Weights of a small model that predicts nearness at each pixel: 11.4M parameters.
Rows from block 2 of the encoder of a small model that predicts nearness at each pixel, named by matrix and row number. Rows with one number belong to one neuron. Each number is 500 + 25 x the weight over its row's rms, rounded and kept within 0 to 999. All counts start at 0. Numbers have three digits each.
After each neuron's rows are labels from the 100 images, of 14976, where the neuron reaches its highest value: "strongest on" is what is common among them. Only what is clearly more common there than usual is listed. The data: rendered dice on a table. In brackets: how many of the 100, against the usual share in percent.
# fc1: MLP up (encoder.blocks.2.mlp.fc1.weight, 1280x320), inputs 192-255
# fc2: MLP down (encoder.blocks.2.mlp.fc2.weight, 320x1280, transposed), outputs 192-255

fc1.669:511536526479481479529478476519509440510507500475496484471489522494495501444505504428530496506458554504498530519460480474514508487511502460480477465479466511497509489467480515519509491538470507
fc2.669:538508548492527515538515503468448529482522490508482511518500537442498491494477519507466497482462469486513524480478519470539503515514469498514522501510493519458478516474504486483467556494487468
strongest on: dice: three (66 vs 33.6)

fc1.513:506514460518533484547475542509515481541525482466481466493507535496490501472511510444469513477506530473522511477435515493512474488450447478480507487481563505520495480504492513499497457515520518
fc2.513:527519527502495478488528486469531496492503496516506531516493509498519486500486488524509478514468471525523467494456495525522500486500496512489489456465523506497472478534471526497521485525459479
strongest on: dice: three (62 vs 33.6)

fc1.704:514500528496485465456486478520507478551518503491544507489516482493481503472501466456531516531456543507517458535456457477494518509518508459505480484527471500500481472474481502478493505528480517
fc2.704:579513543469508534555510507476439495431519459471494500502513603508504478474471516519474485483498472495513478493478518512520493498486540497496494500480509492498505528477513461501498471489444467
strongest on: dice: three (68 vs 33.6)

fc1.524:491513491524476466481500500517490470526519468492495499533513490564497487522516516440493496494457498538539483513444508483476482479537506510510459499535493500534487489499516509484454506480467510
fc2.524:563512545502520484497511472512483499509511543546502506539482493462457526490508471515498521537459477471553523482508506477539489495529492498507491513488493454466474465499497482493492509521477493
strongest on: dice: three (62 vs 33.6)

fc1.666:494532495484506504516458468544522479481499463484517486517495441469467497464544519466503487493508555532511518513489469463475485466529489453481501512505469492487512487484503505479469475486502554
fc2.666:492487514506495491465470499514473502520468516510499468470487488507484509484530470497514508502494492474487524506505477507472502502487538501500508570475474484527503491514514475488530491472498514
strongest on: yellow die (36 vs 15.8)

fc1.641:498517516482476510501490490527528527487506462521511517532477468450474515491526491451502515493466547546499524486494509460510493470556479463513505501507474500517494501430476503508468499499496536
fc2.641:503458483492493476440492475457511495523475544549532497490473469487471555525545469507523512505498525481483505541498472525461520478486502475548505506474432495503468458546508468467494470497502510
strongest on: dice: three (62 vs 33.6)

fc1.647:494518516499465502544485489543507491482533422472457455517512494509476501485515516445485482492505552519529575502462507457516505466492480490480502488487506503511507478479506521499463483486526512
fc2.647:464456488511503510489476489524486532510453547502524472493475480497493539462496476457462475507496492492481524502507477468478491498502528516484518503526487482535491531523538499480481537449560533
strongest on: yellow die (34 vs 15.8)

fc1.267:480536499498509510501490496532521486477523448469492498517521462503491475484531534497469464486557543537507492527505491479463489492493477467457516510517489495493503477509512502488496494491524549
fc2.267:508481535483488498477465463506466518491482507505485472471485487493480517446512470497497468495463459508508539489518455514486516505493557500485512557506453493503503511511536489489520512461511501
strongest on: dice: three (65 vs 33.6)

fc1.752:463481453498519530514485445558510493490506492489493463531528470461469517486515486447498498494498531473504521511490486448477483469536474487490488499480483490502463475476495493491471507483529531
fc2.752:468501477491464504502531520504459505516509501536529479481471511527495476509542497510494525479454471482490511509490476498471494487507524480537480477489520496519481508499488536490487508484500502
strongest on: dice: three (69 vs 33.6); black die (50 vs 15.9)

fc1.639:512533523503510496504492465540534487494523470491502503541522454462481486495533513455493488494519538525523492514493501479468486485529489472497493515531477496496495468496506500460465481487492530
fc2.639:481494517497499477485458492508448517512502514492494478473493478514477508479525481506512488487487495485495518511523464507489524505501551477492520581487485487510514496512508485509515528470509503
strongest on: dice: three (63 vs 33.6)

fc1.650:472545498477500496516483472537515476479505461498501501511475439505484497481549517481499481493504540538510490518496481474472491467536515469474498518493466485484505485502494502486478487481499556
fc2.650:508494504512482499483467512513478492516480520499479471470501484499480507481539488508519507515495499467484528499508498513486490521479501508494504588480485459510505483505526482492526497480493525
strongest on: yellow die (39 vs 15.8)

fc1.13:518527514511510509542501445534495486459538454521484509548504500477480491511556494474502506513503510502510547515526503460479504488553498463522517532500439481464531492495507485488450464475477520
fc2.13:513480522493488485472469488495483507510505516482474496482500510512478510494533498485507504473503524498505505506490489503509524475479510476505507582475479491514494487490513471499513499503478514
strongest on: dice: three (60 vs 33.6)